From a checkpoint of a small contrastive image-text model.
Model: encoder arch efficientnet, encoder norm batchnorm, encoder activation hardswish, encoder depths [3, 4, 5, 3], text encoder width 256, text encoder norm layernorm, text encoder activation swiglu.
Training: adamw at rate 0.0016, 5400 steps.
Data: 195000 training examples, 3.5 epochs.
Rows from block 6 of the image encoder, named by matrix and row number. Each number is 200 + 40 x the weight over its row's rms, rounded and kept within 0 to 999. All counts start at 0. After the name is the row's rms in percent of the matrix's.
# fc1: squeeze-excite reduce (encoder.blocks.6.se.fc1.weight, 8x128), inputs 0-127
fc1.0,108,175,209,182,299,168,189,237,125,238,205,166,236,139,227,204,275,255,163,181,225,218,161,168,208,230,248,177,200,222,136,300,160,150,190,225,233,227,223,227,232,188,140,178,313,249,271,198,239,229,240,244,232,146,188,206,246,158,191,240,241,178,227,199,213,199,177,245,252,151,258,215,219,140,164,234,183,284,124,187,221,207,208,180,184,262,236,125,272,241,234,232,235,202,233,149,256,226,276,236,223,168,183,148,246,225,205,231,168,199,261,231,204,202,211,165,195,152,216,234,172,192,187,235,174,172,248,206,223
fc1.1,024,212,123,232,189,190,186,203,206,84,135,199,114,121,174,198,184,162,172,177,155,167,188,160,209,156,144,207,166,154,249,171,248,176,203,200,136,197,134,206,225,232,204,232,229,190,161,191,197,178,113,155,188,141,219,153,188,228,176,210,195,169,192,180,111,221,172,127,146,182,187,141,127,152,229,165,121,185,177,240,151,211,215,180,171,222,184,198,187,172,160,200,242,154,182,112,141,164,146,191,217,154,189,148,199,125,201,168,124,178,184,137,150,178,195,165,157,216,118,184,162,142,225,183,179,206,173,214,191
fc1.2,092,147,237,241,180,246,262,226,280,188,126,228,166,264,150,214,234,182,216,206,172,205,227,181,202,70,145,219,194,186,239,208,288,206,169,212,199,175,220,245,246,229,273,211,181,208,165,201,192,241,216,187,235,239,169,192,199,243,214,216,244,250,215,180,200,207,204,196,153,291,241,211,211,281,198,216,244,188,270,215,212,201,199,275,222,224,205,293,170,191,251,198,152,196,265,215,151,166,213,149,214,257,251,287,201,191,166,250,186,262,193,219,219,239,186,206,247,233,246,193,246,229,171,93,223,206,234,220,267
fc1.3,119,159,244,248,336,269,215,272,175,208,131,211,196,218,190,208,240,246,224,195,253,193,160,160,201,88,187,262,203,186,236,245,270,179,183,182,204,197,233,269,262,212,273,183,247,226,191,186,218,236,241,232,233,217,189,203,245,226,221,232,291,218,239,184,202,217,223,207,189,215,264,156,189,253,196,266,237,243,198,208,237,234,191,258,240,223,241,237,226,205,289,195,198,156,278,204,183,204,252,196,178,241,243,188,247,193,141,268,177,208,267,239,186,234,193,198,230,187,223,208,209,281,183,172,196,150,264,200,236
fc1.4,113,192,242,260,201,281,248,252,240,184,136,237,193,249,154,207,211,210,237,198,219,204,183,167,215,65,177,261,219,179,254,191,300,244,179,194,197,183,212,269,255,232,288,201,166,195,154,189,197,241,252,207,235,247,202,196,207,274,215,225,253,224,218,194,197,210,245,216,156,249,228,187,190,287,209,222,244,181,257,211,254,232,186,270,236,178,194,291,174,183,252,192,170,198,240,231,154,177,196,161,193,267,252,242,230,185,147,257,187,251,227,213,195,241,181,241,270,230,214,215,242,267,201,140,226,176,229,220,227
fc1.5,091,159,214,237,157,261,254,225,300,184,165,267,182,295,137,238,217,167,219,209,171,212,222,174,227,107,181,217,203,168,205,185,280,223,178,217,190,187,207,231,234,247,261,223,180,221,155,200,184,253,199,159,225,261,161,193,175,220,202,215,236,251,225,172,191,208,193,165,157,292,228,210,200,282,209,200,223,179,287,196,238,210,189,251,217,222,189,311,162,178,214,215,146,215,240,216,139,174,216,139,212,245,244,280,192,187,199,223,201,260,177,228,231,245,194,181,262,215,238,206,266,235,177,99,231,215,223,223,272
fc1.6,109,197,183,177,264,145,195,214,133,243,235,178,263,125,242,188,277,253,159,170,200,209,185,173,209,281,267,156,206,206,157,278,151,144,209,239,242,234,220,189,212,156,127,191,266,248,250,186,212,195,216,223,206,141,204,229,216,162,204,221,225,158,204,204,221,197,163,219,237,148,239,240,244,104,169,236,150,281,141,169,190,225,230,158,188,259,256,110,268,254,212,240,230,240,224,153,251,233,266,252,248,169,173,169,235,234,231,220,174,185,232,240,229,182,224,176,171,189,185,240,179,147,197,258,185,192,231,224,211
fc1.7,110,217,176,168,175,140,204,185,164,232,268,147,268,148,267,212,232,221,172,174,213,230,244,167,210,338,257,163,224,234,156,270,156,170,228,238,250,243,188,153,212,160,130,198,252,246,254,175,210,197,197,227,199,169,184,185,219,174,217,235,176,174,185,220,223,190,154,229,224,166,201,244,250,107,185,185,120,268,136,150,195,209,224,172,182,241,224,113,271,235,159,252,222,249,163,167,260,203,235,256,248,168,194,184,204,229,276,187,177,190,202,224,253,188,234,192,163,206,202,236,205,119,206,262,219,213,216,247,195